python train.py --arch="transformer_decoder" --image_size=16 --dropout=0.1 --optimizer="muon" --muon_scale="original" --orthogonalizer="newton_schulz_5" --batch_size=128 --adamw_weight_decay_other_params=0
Rows from block 6, named by matrix and row number. Rows with one number belong to one neuron. Each number is 128 + 24 x the weight over the matrix's rms, rounded and kept within 0 to 255. All counts start at 0. Numbers have three digits each.
# fc1: MLP up (model.blocks.6.mlp.fc1.weight, 768x192), inputs 64-127
# fc2: MLP down (model.blocks.6.mlp.fc2.weight, 192x768, transposed), outputs 64-127
fc1.670:145099122119194125125103127114121114151149129162124109121149139104133113107133152086124060117066141138127131118154174125141112099101146136117101117140120159144138173137095120131103135122115166
fc2.670:119127112119133069104107138145095112123171147129147090143141105115161158100127125132135081125114146150129129119135105062159133110165131101101148132142139110143134140108068143159138144122159141
fc1.671:141130095145149107136163128112138112165139142155125142103165147127128129130160098105128147163113159117125130116112159124130128125132133131118115104117140157119160132104127133122102137145116125
fc2.671:107103123124132125137106132116123146136092126138141124120088132135140153131095135123140113111170105137140089135122097126092122126123111123138132117117121095153123095111123134115154116171131146
fc1.672:120090132143084078120160115060089125134131144125105098112151084143090112093125143143124151125113122081164095153089081144136179109148135093106109157124099081097129162126120101097118124143121166
fc2.672:082076135152112146112151102157108162137160115152099108178108114119153120120142127112156123095126166194126122144131105186149143137137117159115107116176134142116086153146105113159144103150137133
fc1.673:138126109108091080136100078126081124148110113137154148128123132194106201150108171100142210089109122192087128133157121101100142064078124146148126142182077113075136168172154122143127135091149120
fc2.673:133128101115187146069152086177124143138155108147158111148092124107163145178134137148111141112139099134053118115080121151114117119147140157153135130114116120104133159122118126072152139119139144
fc1.674:135119150121116145138139117147096130146149140136121078086151129156137141159120125092110101149154105111132124119151150141150117115138103143099108144108154110145164166111100102114087116120118117
fc2.674:118122139129111115156122140097135117152128127116142158126141101134156122087137108117134129126147130135177122158110129113126133139122110095146119112109119137166147109119116123120097139109115151
fc1.675:116170075130138165105141117104102149124066101110191157216164107116117130117103128134117127140156125120155126132136117092133137129103122044109121177123131142146136155115133094169114103113137119
fc2.675:056131146115132196117094134162143124143135118107050139158126208121135115120173150124177140095124135129112134115096090169173145175167135127082114136089190133158084106096134124145142115123181119
fc1.676:147106169134127126112100102146139165152135131152153163127150122118123121122139114115072097137123132140120129120122145098140077136179124142111106128134120127118144124146143132121131132115120119
fc2.676:154129122128117146104111087129055115119115177148080135124103175112156081131104132149129068128141129154124138121076092124097090170127130140146162128170104141139090180130129103138139135184133185
fc1.677:105117150157092124144108115108118097146124151145111121130149112126134160114106132139111160146109107141103128123145132094130124106129126107139091132118129114126143129154120131099124126159125131
fc2.677:153120106132125143131113134123113140132102148146133131130127132126124158103100118154110115137138121124133119121117123147129151104132133117139148122116118098130146122113139109137141125115140131
fc1.678:163131133111121084063199097108140100163176147108160128106121134166107155132138116071138092116124112091141114222131186104109154082126102125109137164110167193121107134085178105123150134160152097
fc2.678:115150104129098090097141124154085104148114131140160166155127141151172150113110112166179153083104098103079150109116164160103124109132129142126147141069161121151115142098144106135130160145146200
fc1.679:159091138145130122138146147170126112105078138181134143154144100144126178139123123085096123118138174100094153165151163117088081104124155137048140117127128162128104139158110094154148105124094143
fc2.679:088128083119148103123133138105096170135138114110123146069107207142141177151104136130171118108095126090142115086145172136091067200112153164129134142147167133149086106127138117123134113148110148
fc1.680:158175110157109102113172114131089104144175166125148158097131151138079140151164139106139112129159133104132114170096173074110121130139079161109125124122157167140108164097130141089105161126149117
fc2.680:088115060140093143071165106112113141159107124146139132164122175108121161112095120118132115072096123093146117119105160179151116137144160126158119123144176130146130131135159121143121118130118163
fc1.681:155118099130109151152145138111116118138109151124117123123154118115125114127129124125125084148130133113114108135148144127159140104122115122128132155121136124142130152125137109155123120126109130
fc2.681:136096135142113118143106149118111112148111136144124141113107163129109116112125126100124141147150123146163169098144134118141112143138149131142127114108127110122147093134113171103100121117129145
fc1.682:099116172112153118098117120107141158090142150123156159141160126156150144114094104135107062114138132117116122158131133120128157116131146124120113156104126130155183126118056118119079129097158132
fc2.682:063089169157188174154116132156069159163121109069187192169134154146107149124108116155140108102162100126159104083091077186172150140128101117157089121079114146135112089191064126077130107076112105
fc1.683:065107147159106088140158107134105148115120102155164136088107141110137146100118171112095146063110113082141114115200105139106118079101136099105162183136122187121152104084118120128156104185092129
fc2.683:105138132138137136116122140110114121157140116147178180255131133118148176140153112130180090107107160097080104143135132192113117162092134112119131132148157130127086134141050125081085126189123122
fc1.684:169146079144073163092156141102177111099108132115112130151155162129090115120117159131123140180178123117227145062139110164147144132145125129130134131130135159154133147116130093143124124127112114
fc2.684:135133160111124155100152107143228076141105127156137084142138102129103089142150103148159139115124128133124118142119156190090159087141117104133112131077169104135091085172156144134155139103158122
fc1.685:122120060179197126079106105127123142142137165145101128108138114087124150095092111089095087098132157093103140090189165146080135100130105170103187159096159185174166078170167154184111152169157099
fc2.685:096120172147116086146119096104129104096169127090053094118135095179141106119107117166160141141118110073136144145126107144114207097101091094124144120151120178165121132105161111162133127155159085
fc1.686:102111127156173107125137138149147151133118198189129134128139071129134125097188105123121090129136146116150132095126149144130107107143132119123115146127132139066142110130137140114162113133151109
fc2.686:148133149107120145123134132101146119123136099067155114141132128131122149120091154126135129113159095149132146129150136102114137141125146124171139115119140130170130093111129134116118162125149134
fc1.687:113159128134147101118117121093114124103128152149144176130152134088128137129174157144137152147114108148131144168174116132113137159124073116131103140105166071124151142109140161126131128095109150
fc2.687:146113124155142118105134164148168135133118117128132132160100149118130106121082108105093136113135133126163089118115113143132139121114149122155139143134120141145120157129135140135142119094131132
fc1.688:174140119139136130108145114137118153137188092161182153212115089125102132096158094128139143115113138103160150094146125132136126099154108119153145161089133117132159085133114132154101115109093073
fc2.688:109127139146164140110098117119141152090107117138095144158098101127132075127178129165112097140130101168158137138146147122125077140126170148095154140134138166112106148149072108140134131093099117
fc1.689:146090147147138162124146128137070140144141128105114128091144120159133100120159126110091160146091160114119148152135165127147144118145112140108088129125107096167141119153106080123125098147132110
fc2.689:139109109133119126129135124137129126117121172120147146098114121132111147121116146100117125138136107099110140128124116123128141131130135117151145118105115097151159122127110117152126108147119142
fc1.690:132119153139143143093102099086117149131137147170118138141159107102124153113099171125158090120112135105116108142136099113137120136165121101093125135138140125123141113117146165137140121160144134
fc2.690:134142112128126111115140124119101127095117155124137132129132110134129100104124097113108154156159126109147102119136142124140129122140116105139122128126107133124118144125156125139123135114146149
fc1.691:137123103137176126079153143099087168144146120165123127140151068128117149139129156090149113132113145113124122162132134112127165117138123151149135140106116158109156132128142163123122141149118111
fc2.691:183147141110113120153095136143162113119115135114101120156086140120136161125106118131121117159129121125128135109160167093133131119096146144136145148130103090150105120124137106134109150121145126
fc1.692:119149115156096125107116100102106155099128134129157138165122143138134123122170158101157091141146156135120126114122126166123115136154116118115135125102136158154148089113152111091081143145132135
fc2.692:131137136136114120111127140124113110128139144091140139108108118137141137149103104110138127110178144162140128128107112135129142145120128126140132140123134130160134106111138156125090144110146139
fc1.693:090152093117105136098133174090165128110114119116168145152177103090087152125134131154122080123157153099134162184161060137167080119090134142108153147147099100111128129125167130172140128132142141
fc2.693:142132128121086115149175110116171133122147093130145101178135104114120119126112168134128095161154122163092130159138139159093117124101120157094132144132109123120090145111117114142134159172127141
fc1.694:130125105121105145116138152150120112130092123122143128099103070128119132117132156094099129114126111128067138116129135182139092083091137155140099095123145124151181157122109138151134123080147125
fc2.694:118122167119150120159140130117138134124137090113144107140127128101139135146106109133121140128147159135104148145141129096160136122125109125113121130117142108139112113154142154119125145122120122
fc1.695:161122075154136133121147136091122131165054135098154146118141147177143125115097132137186144144122168071104111125140107102137119147102141094091127144153110114157131074143086100130188146117174128
fc2.695:125129121112126112134129123067153152137109163097137125118128130085055182122136140150121099127067152088141148154127132123109091120131131102071112118139086133138114115139178106092167120147164117
fc1.696:134129135144130152128138166127148154135132135130118153124154135126148130115130149117135135079152137131118129150116103107131132082110119093138134127127109118105122151127154129113142112134123146
fc2.696:147160139148099130153140140114129117126143119088130121114130112148118122143145157127135153140123110127141122107156154121124136105133120137108115124094120128110136140117130135131154140121133132
fc1.697:108123121124096120123154103098145135138110122183161156161129099163155093103157144107103056158147136105116144128168097112147105134181112121095134139112113130119147137114096128128122127153111108
fc2.697:139125113146139116139115145141146133121192147128094150130131122161142152167101115158131148150145145125119115094152136116100171076107150108140154076122141097135176120142135115099134126147146157
fc1.698:146122138129092150113152099103119165113137142111120134117150174144081116153125101089173079174103097100087123168215173124155098111184126058125108112075104118134149135149102139104105172158154093
fc2.698:100078113125119156132183124123127149144149111109140081064141139175095078123110109132175070117114111090115112086111122106149105148139142139123135158166121142112133104175114080124116149094100121
fc1.699:145094102103109121140136116143150152124139153138116126124147132139136123114115128124113135141156094105125117098128120122115115114137122122127100128129100127101141096133137107133125136130139119
fc2.699:113151117132119114147140109089102107115112144164147150129148137125118102114136176158109131142121129130148136139128136117126127080113100100090124110101142103132150122111148128097116097111139139
fc1.700:182117149086121166134116193166162142078133134137117119146170073141142124105120131119114095160126149130149151166138131105110103092119120082118157163127111146128152109115116121144185130147118126
fc2.700:064156122134086119116128097144206152132165130136207094094108102156111067122105132157172075116090150104141115161100143096095088142112106147088145121127157117118154092132094107060133119077132091
fc1.701:162141117154157097107131129136118132112120137143122137119109149135107129124105127112121130121119133123164084144133115154110129123144128125155126161177123132114136128114139147137118134082082155
fc2.701:131111115134140119134129142106125123126186136144152133119119095107092110132119133079143148135127124134151117137118150066132164138136098146162127151106153137132172115135120141151120147115138125
fc1.702:124074111136086153109154122126138146139116134113151135113119106091129165131205159132136136158157155115108153138178118103116142125183175169114126123105134156150162131091154123113115173117151132
fc2.702:124121114113106152168154145110136148112147113134039124079128111090124127135117159095084119142120084046086124049133169148166158184131149091086116120157114152130119187142105169117129124165150086
fc1.703:086122157128140088093187063156196109140112078143144125137132152155140114135136122076072132132097063119110135145166167123134133077103207145130154145143103112128155059130255050181117058139163119
fc2.703:115092078123075164152068116130140114138128121147103121136136178091106103125151162111144150187094090122123105173083083123167122101109140135108135113138113142143164091085139103109116092099165126
fc1.704:164115130125110161084122134124158162113136121147130134109166128127106125101150139123105117144151153134128145135125123128132114113092138134125111121116162121107141140111105141118132103108116128
fc2.704:113124111138130099138157131112130096125151118126137141116122112136112137144133121087112150168120139070165110125162146109099117107114133140166160107089148111130128122156146146129133117113135081
fc1.705:151126148146150102131110124148136141154089127168115165126155118111093134156121112123105141122104116168100128139148107105109135121123102125139125150099117136102150150126127124129148077121129148
fc2.705:141140117149141150167147138121105135144099148131104125125143115123096144110134109107137131122163142109120144147150165127156149108140133112130132149130126144113139133120146126174114138095150112
fc1.706:145101126147123144166155115145136115088157150121111127152198132111161123107117118124108128174161096159133121107110137148109120123122128117139138133126126184099130133114141105169128119115113125
fc2.706:129138099142114110146138088124115126088121155142118127138183134123130145131127148129122124132142125112133172122128152121119139119114120142122126133083129103119143123137141121129138134116134142
fc1.707:147073154164104169156105135143145133126129133147115137099089083129137120098112118182114147175128139140049157123183173108132071079113125144158171129105110113086162173116136071167082079121082163
fc2.707:127091105148079146143130127178112109112045115110102151127148096132122099118125100160107090100081124156106133199151125175136116132088146150120105139127152157127084109180136145118115113102125142
fc1.708:111119162132135135100175150094133170135126135117155125147154129139149114075103089086130108115155125126134127119149155119120122114154097144140142129133155143103178113141120132115174135139124109
fc2.708:110155137121114082141110102152124133124118130157116098136161124144122108120165101105128110108089120124110136138133190141150115101132151140111127105129121102137125141108119108114155109140094122
fc1.709:133146103168146184102095132098122130121113152131089167134109126102108130140120104127139086157099136104146146150170185106117137133147109045101108162126129132139145167110147121144099127086182152
fc2.709:062123068167181160074045113155124140112153133123091145147130145116107141084164160147130082151124118120078126082092154090145083150149139129092117129144180160116064128098141141163165117090220149
fc1.710:081125111159134144145128099162127135100114144133089162131173129104127149148126119108118116156169161131134117127116143127140134136107132133134146161121128172118161099086104137152117136106146139
fc2.710:137153125114111115141121111150111132113097138107130129125139143126123124144105151122129129128146114113146132119142138099112145157115124147128118125105094100127148139108145144122142144133117121
fc1.711:141135147127110108126141120156145141104084155185118133175087120125168161137144150091128160134087168144148150116126115100148133125124143054129143138147127104133144160151178151162120146109135115
fc2.711:094128136138160132049093134148097156138117120141145107110108130184157126122174131124096107094162132115132137123134109097115112173140126129162118123138124119129165110161125142149134145113128165
fc1.712:062142113151097098150098114114134145103116151172145148110159089148118119094172140091122136115145162107144110140107139134111117164151093126082156108135132142130148101119139135086118145116145124
fc2.712:135136142091108133146115155135102111131148128126090135148102100118156125126137136153125147114116152117131132135137116132127116121096145135170154093105137118125146105119114137134145133128144119
fc1.713:144123125118121143142135152163110165099123148145149189128160136072124187121125120122144129101160127088142154157095143169125136157140096135128110118126123195149114177130152129170130158102102130
fc2.713:095139186124137116179135145159142129152139117164065074119139163113092166133112135157129041124113130095100113120069145151112097203142114149170106136151114171126066124133125086182138123153118132
fc1.714:075152084099138104090138099061137142136138168118195108073129169124108177115148110123131086167126138147106099120133151106113150118146136164118149108145103180117092132119095120125134107113150155
fc2.714:170158123142122114113073119150111135129156127102153138086115108133164143140109108156138135130114137149111097095121118152129127103158139144076151148123124133111109131093139139137154147093153130
fc1.715:149127150130189166102113195148091148164113131137102151132164114110110135124065098135149090122158134156116141183140112128121134130121136110128146132157124092079157132110124087164108122160095132
fc2.715:148149129117140119167101171107114127144132149118084170120129077136087129139123096127078126174108106147130142190124182101141074087117128206149113130135146145095086125169212098113123132148145113
fc1.716:178141145123144116180114128087111110093107108113129079122126122127150096146166163068095114095105131161141114136127071117179077131127160111160091113133143145071127135137121120148132114107172156
fc2.716:070066136149167130088196150119129083110139125125162140133132154064140159120153139100115148148114141178138130056149217180079109134163133143144131115112145119124103146140166141140127139086132167
fc1.717:117104147132129113118139084134121106141074111115128116106148143090113141130131129089165156122176117146119110166152152102176075104137117122101116156147123125073137144105111161139118106175114131
fc2.717:078132128083176098119100152125158105116171139094164153192138126156075161135132153087175100081106156163162147189083147149171052124087153154144136137185150101145092166122093096073113129149119096
fc1.718:087117147146168146128150164141125123148140119173097134120137155152146145126142133132104101106135147121080117138079121133130102123121157101116132154120149081121156143080126094143126127164150134
fc2.718:175139165119104111122113139110106125119156141115128133145143113118111095139157127119100136161123128103127147110133139131125118113149159136155110134128144165089140130102102136108136137147140113
fc1.719:124101107127093116095160133160121136106128088162177106142113136062171122139178156105149117140167118117179154128190103105115105135125180125115157160122107148122164155108132099157159137129076109
fc2.719:112090119104133124144103103131172115128172156119065153224082122113154074141138164138159084152102143128073138195063085118176111169124110131072147121110118120147136090075142146134144136141098133
fc1.720:099134144137167146091139114132146067174116162111147128187135125091145088093136145150112150148155144097118128167095104113165118108140108112131132152126145082120125102173130114149181098085149104
fc2.720:112127196113123099123104150119153138124149141139070111130131184074143151104098148156083104080084169096158147121165097115107131150164140147157126111118125113114080108159147090081121116208146067
fc1.721:141123119159141134127117120128114115136105133142119118138137127126139141090116155122111115145128148117122156131156139100121131128168134121128138149124138112111126120137130162140117100111124147
fc2.721:138129131134137136111108105108135138133126162112153101121131118144129128099127127107139146140139130117133128109121111124103117143136149141139143151126152143122148139116160123111142133150155100
fc1.722:153188090152110132073154164117111151150088132107110093101106106098124122108139119085122121215105109151073137152178142135139154101120064174148097140178095135130147143133142104155141113129138117
fc2.722:157145119133159183168094132116124132098140105096068131238119159138107138102166120112136106126121147107084137122150126188101114157135117136121142123152162141147087147146115103124129137094115093
fc1.723:116086136107088138094132145144128082166129105158175102164159154180103125132138148109101180156159160130163112157112094185105140120128157169128112117126140144137137089139075100130109099054104123
fc2.723:131134118115129161131080099154141161120126109143068104071120150146183099120169084173087120151101134082126122064126134176099127152141153128090150150152126172131123104152145139115144105089134176
fc1.724:130127150148125115140160123169131154154109151096107115157094123127137101092144107116134131161129136114125148119116110121123119102119163103148163177105130129070152115129149097113154154105124111
fc2.724:106117106134147124118131124102137117117123117138153139139145089105138129140113165139113098142117164128109105151136146136093137106135097122123163108149181125176124128150130138135115120121136149
fc1.725:077134147195121154146107141140105105139090154178101142167118098167100156140151127133139097136142090140175139176122080107150108092119140135141139134156115124137151111148123116154164107100116113
fc2.725:137141133081152200170160122083069167108109141139077161144148112110117182128119102089164136118155088162065119105144086119155175152141151114114109130069137142103148100142096127162145119092106124
fc1.726:153123128104097175105140103107109152118166151129120166038131137126150130131174119107076090101122131087144146111181110138145154143171143091129109132132137149118138144166093242183130128106127143
fc2.726:112122129102109149088151118157145097107135100108152158150125167126127179128127105151160148126175159138123093135158124086110147185144172124111101110143169120120130131116154158139138120158111136
fc1.727:106086121134155136132135132127144126095088170148110132129167120169119117112116081119105141151162105133099116126159134159135134124131103143079131137121121106114145106124109135146096219136168136
fc2.727:111138115125171122111117123137108139191152124128122113141097129121105123146118156106152145131118149125148145127128129130123139091145129125127134124092119159158154160159153118103146058110109134
fc1.728:155114149126129056138149145137125129094134121126093144140133108094210091126126140137120168155120146162124147131163155076144120118061142099146087126147129145118125146121139100111128107157113137
fc2.728:138153127131166172070119168169132072115139127118050122108129124100176136148165126177108120131092153130119131145070180159129091134145129116058072105174084143130113128158159130139161103096116118
fc1.729:123109106093125131139125109118082109134123126135092075135119141108124149165152113159097137121117130161157116145127153128076123096116123132112150141127111132126184120095142136140096086142095158
fc2.729:134148112140127123172089141099125091106127146125156154103124114167136137081150141108156149123140095151146130119134129119160151090110144103134132133114156126127149117147129111137122130143171110
fc1.730:121145127121155107137167137121121111160154149161133143138143162161140133116092123120135109138185149117106106120114150136127155075137119146137151128129117132091149132111148123159120128107147148
fc2.730:148127110081112116129106136152129131110109139121122137143110104168100129119108141110130145152121104131154152118155117108157145111119117095148131101131122102114117136098145150101142158151129094
fc1.731:143087139130112146121144131133115146114133171091143133132131131133089166113148139120130124142130109127129107129146127115140080084141109149148128135112157131093121125143087110183094094122140164
fc2.731:117153117135135090129137091117117102168111127148140124092148123157153121128111122127103145143115120122118168125113122129141141142116118139125129112110106121125132148126133144127161138106129106
fc1.732:138145125177147143110170107137131155118099137162113125139124103115107099114133151081129105137116093120111129111123113126151114120131128142116107131120141120109133121142114124140135113142116129
fc2.732:118129126122122100100139133108129110117117131119146149109108108112114138131137131099130133146122115125154097133139144110147130112149128143123129117125143132123147116115126150124130126134142107
fc1.733:114134137166105125143147137140102130132122142142122157122157127129126122135104145148133120137144108131093156118128098109116153131149114126166107150097120144128142095151151149102131110136108132
fc2.733:150122119135165114147116138138111112123120146124137137137127134105119157135125126094125129145145129112156142105109112128139116127134136117140101142119097125132146141118149157121140121136103135
fc1.734:154134125123102144081160153107081150114084125119133099141157090163118092118168113136091111118111140089175154173082134142103101147165123132144096137071127114142126117150156115122122147161112121
fc2.734:150115107124137170096101124153120125150137118125157177171128155104189171141132131123165109103067130138107108125095120203108075155187134115138134118111118149117113090090124123135134108121133149
fc1.735:082128105143138119151136143126151123153135200158131122145144126131142113090104117096128112130110133103150123172132102125126114118130160129148114065102116120137149147168144145117170121124116136
fc2.735:147137137129111116113128108154145123115150123070124131083146129105112109129088127157152127136125131103150150138140121114139146125153127122112117195117128146165116136140140124120112126140111094
fc1.736:127141114164122148105128132111146174177117168130123121124102168132121130093130148111145132093130167115139130147150135150151093118115147140100112150105105097136139114127137100122136156127108135
fc2.736:149136128138127110121120132101138115149143149136168121109106136144124108134110135117133146140143134146158112122123143122137120132133132123137105138110104114130146132121117140123121128107124113
fc1.737:153149125136122138118142103111132127149131144173130165077139149081095145100134092130149141225129124164105119124143105155135087145086114177164116098106151089091144103161104154110176145124103126
fc2.737:125121130127102128166133116116136122141144109133137147136116088117138150104157140106123122151153091136054128134133120124120118154072140111129126122180147123119180089098125133165101130108117171
fc1.738:127160112144143118095109123124123112124093142179128161154128143146134146149149100110152103100118120156139149120118088063130117101111084126146146138128089081152160128188105170163126132143086089
fc2.738:120140183115154144098138169120101124144142143164073091053115123101165116092150139168148157154079137135107160122106068140101120160154123086130124110103139155137140109152066112169143149152101169
fc1.739:155123122158131122117135109096122126093128150110103095123118147109111114144133135136111146120155130124121137162109106116079140084154141097121163158131115115133152133137145163133097114130091139
fc2.739:122170140145115114147096147059127120141166127134138139121098110141106114131146148104149164178120123117123121096124143115115140116135109169139109137089177140097179163134086119136108146113182114
fc1.740:127099129093121104133143123164101136155123178152135139154168134106129120127117129137146136142098146102142124105130147136142137170135108149136110144131144094090174159144108121130139174161118119
fc2.740:129128135183153063134129163114109094153128097098143134106122130129120111088120120093119103138179102141100126135107145128132138108169140145127142116143110131176102097147119155140122108125131142
fc1.741:171100126112132117116157137131130137074125127137137139097136110129122144109106116116112117109162116119100087133123123132141126096134174116131132130162135093119131092127102148139112142111153151
fc2.741:124152110099134125133127092116127122153152151100140127128129126153138092188140130165119141157121107100157127133179131111137139088130120131128134120100124142094149174114121141131140123108148118
fc1.742:136116141105141145120165155117105127122126150133148132132157137120118117113114119100112121128134118149098138122106127126143100125128125120130145142143140153140141138135142128150133139151126117
fc2.742:129127146124128114150102145134125125102139141115134144153127117121108138126123143107114134130135104118141162129143140121136124117130153110145152137118121117137136121121132134122112122136106128
fc1.743:117154102132134140158150125115099121083119113152110134107125119114126142145106115103072118122150101140089109127103094125130126111134129123127145139145139149091134152093125108174126115111098142
fc2.743:131125118121127119121139117125113119107135106150144148113123103112133135143124121088117140159129118133145120145106120095141119111129110120148125133102108109117113130114145159144118124122155103
fc1.744:090116126170104110152135127086146131140084137106081112159150063128154128152055148171102121115139134085179121155126088111084149102127135089099156165143143111084149124133129111130145137122149107
fc2.744:152136154106138095122053156141129123131120131129104151164156116080128159147155150147113139138148139097133133148139061123148179095119088132128105122171128134125116082155181079080167146086138098
fc1.745:106135138106106173126120139119118136124087149167125101148139119138156151112114164135104145165115139112110166135123139105128126121205124103155110113155147144111160162143104130118075120133112092
fc2.745:124128118141123148139147116111173143123136119136116129097123184175123102115178122131120177132112130091137108121130158128092124106122099107094128129149150120097113132143107115108165162131106090
fc1.746:203105078116131122085136157073155167082143128147175158145122182093139197121121119142145191136116167136124147155185172174089074176072110097141110141091150100104121075137095122131171101134132135
fc2.746:160148150116127150156128095147117144135143110111143130130125108105131185148110143164141083098115149095131121155107126164099175110086126102162119149133131112121140094090111133131161123166127162
fc1.747:134139137124115142115125139127121116140091129142126154125133120170100145091137112153103130152138145121108115158092132164127120118122134113119126175134105109117147112117170125117148120119146152
fc2.747:152124131119123117146131128106116117167159134105146108139119127134126120133125113124142161140126103096142153082190147107104138114153145136123123139129126134125150170137118157138150121141157108
fc1.748:094129122137110146148130134132106151145100141134127128133153108166116118156092128096073133092171125116161113133155163126110113090086148123102140166087144161116110067127079120083131139102134090
fc2.748:161118114119180139207123104150120124134168140128131101114167103111135124144127126149114062093076146124099101199167102088111146149147147146125101151166080141136094061075139109133141110115118151
fc1.749:130171072120151131133098198122117120118123134122150109120127146109127165116147117112168076148090175143135130148114134132153144114111150121161121118114152149133120132159124154145085159109166136
fc2.749:159148138117149148093120159119097101136125138108102147132123088147133124104149142143117136147098152154160159100124135132141069141101129141194150130117098150141129140068127153136136139082112178
fc1.750:090143103120138121120136114137158154118115144170121105129126139128165177133137117129133115110132127130109149132169095092102150112187147139078127157133145125151137108119150137127107125113161098
fc2.750:123151142110105122154119138094149111130183132120151097100097140112117130126151141119114146129111139133176120119143120099130129106136112141136145129102128168141117125110159128107132145147165123
fc1.751:132133129145128109120155105116140159127141138148108128086178140115118128134121123141133138164138119122135143137148122104123127093101119127158139104101136164132157081141124149165130126116122119
fc2.751:134132118131130103133128121102097139118115124154149147108145108121126121113134128130129161132138111141132132147133126128128129132145115123132123118138117118118130123120114136126123117126127131
fc1.752:140124117162131118122162110098086158129139131149140136117132131142147140144114142130141113128143131126116134111107110110137124099141117110130117115120097116160140148126119112112144113111113120
fc2.752:139129114143105120116129152101112139121123127111135144108113122143122119119140121123148139125159140104144117149147134127128121099177121125140109104111103131130134128115120148129116134138146119
fc1.753:129130137129145140100130099112139136126151122131115118119150134137140086119146153105100148129138124111137100126159167120140111100146137139103112135122137138101131154110101108131139102128105143
fc2.753:140118114148122122137156115137136124126109126108132128128138106126131125149104164153136142122135120126126170139135094147122107097118147109129113126166158121134145126115138155149130096115144132
fc1.754:174115155146115147172149100118122190089124100125091185115141072118088123116159171080092110163165121153064143195164103144137183136134119165119137144118120114115114104166209105076088173179141110
fc2.754:199120114105147227129130155162154137128123092116095106157123097163103124094127147126101150124124152136124101149132137179148144154145141135146159098139113123134146131110164169085162131135137099
fc1.755:157119102111145124106155097095163116112107123152113145098088104185108143142107147135136126132128129171134129143189173106150134109170121102141123125103159156079114113137136141139064140099160118
fc2.755:035124135139173173091062091160171080137122136110184139071148058142127118132103099127138152131110154171118139125137145183141064132125095132124145107162161094113106131108073139086108130136148164
fc1.756:132093126104136115121138123129119110085114133121137105133123127124136158110120116123112130140110113132146095080127170127145115115138156100129121121128120155153130128122143137122143142138127117
fc2.756:150130129110104115116133112116123146132126153142132135100137127130130117134129129133107101132124142126152127124133129120150128094125100121140129140117130133149157139134131124143112133128116129
fc1.757:151159135135122133128124132134152145129139152129113105109144124127120114088115132107126137147131128124131128128105145113149125109147129128104149117150125135110119162125144102126131143130108144
fc2.757:127122133134127126139117141097123143127147147144131111119143120123124105104111125115126116150142143133135127131105145110142149130117099137130145121125137131123161165120112112145117122130118114
fc1.758:162141086132140136092145134141132131143150148144126114138119117129122160148139095156124115136149160111107133110134141103120122107081103128131114139159142169152147158175135121142085124102136136
fc2.758:152086103126132165148098100182131101124124116108093150162134167119126123154146155098128148137106121098063124144115121119129135167115149164115117119128114127138118139169138140098133140059166126
fc1.759:098162165127160124097093140108132130097125117123106170159142094102103160114125133112124158129132182134116159138138113137142145078143119116141136154128134119102197117149167125138134144165098138
fc2.759:128100108137116128160147122172113121130087112119124112121130137174121119138102122158081138161126099110102139132118161137139119119122136135121122140139121115137133124125136104147143133103127129
fc1.760:106124111150099117132142147132124119175126164148116134122124159135096157104078105167116125130121176137153117088158123140172109095091097143133142149154115126120130155125147129139119120137122132
fc2.760:143172119136093112155114182125132113162108137123130131136146116138087145090117126148082135121175142124088137112152159179138123134127116137077131128165091133130113126112125133116125138105117151
fc1.761:133155116153106105135116168135122112126125139140139141138150127128122135092144127123122092147136123160111148145101133101139128085109147115143154141128140118116124122116123131134110097108085158
fc2.761:128128133116141136123112106145131121138139137139151141109132129133109108144100143129124140156124149093131133117139126091149130121113141122154116144100133106112143138144135157115122113117157108
fc1.762:142128070137102148146142136097133148131113109125125136152160161085124115065096147113135148166139151124106120156165105186178153117122125157147151124146148144125145150116101115103155127113141161
fc2.762:107124105129155140165152169136082102136119131099128096152126085139118152104099126117093176106093106115155100179083085180139158068131155148170097124149136094111127108091206073159118120102063122
fc1.763:067102119133161177155153135133112108137114119147126163127128129114137093137126134111071135147113130125099122163135120124070138130199111155093110146162098115115185147153176099148088100154147165
fc2.763:061136134111175125185087150145133136138124135097136158086121074121157101116149151138148204057134136132107122074149171136106148157099106166161125141147091145123108160121112120124160123143110158
fc1.764:056111105143093070110136091126131147138141071124112139073131080125137091132096100093110045131127097152140113139084168157152148144113090119075106115128152152094116128103189077178130101148119176
fc2.764:089130104160097127158088040158139198140162138145089174089145066144106092132118154145144144124131112112149149051114170131139149132100143083098146131120089118156129115080143110109138138146133173
fc1.765:140146119139178128115167139114130131120166146167110145135108135134123151140138126143136107116122151116131138139111132134137138110112120116088098099081132143132127121140136120117113124137094136
fc2.765:151114168135097107105097120120141140120115145127116136158097151117147108111100131120138118121143113141155116137144136106142122136139144089103110105109126120138125125090117147150129127166132131
fc1.766:101130150151145086135099159100112092141058147076088142166134104131171113127074132177079150090154126072152131195148095150098157124147127077115139151149174108114145161133131121106126120140141086
fc2.766:101163158084145091089064128131129101147110129121056132227111133109170147109145141183140119102121118167127141144119074144116177158121115150091146116145110107151124101177158083090153126124173130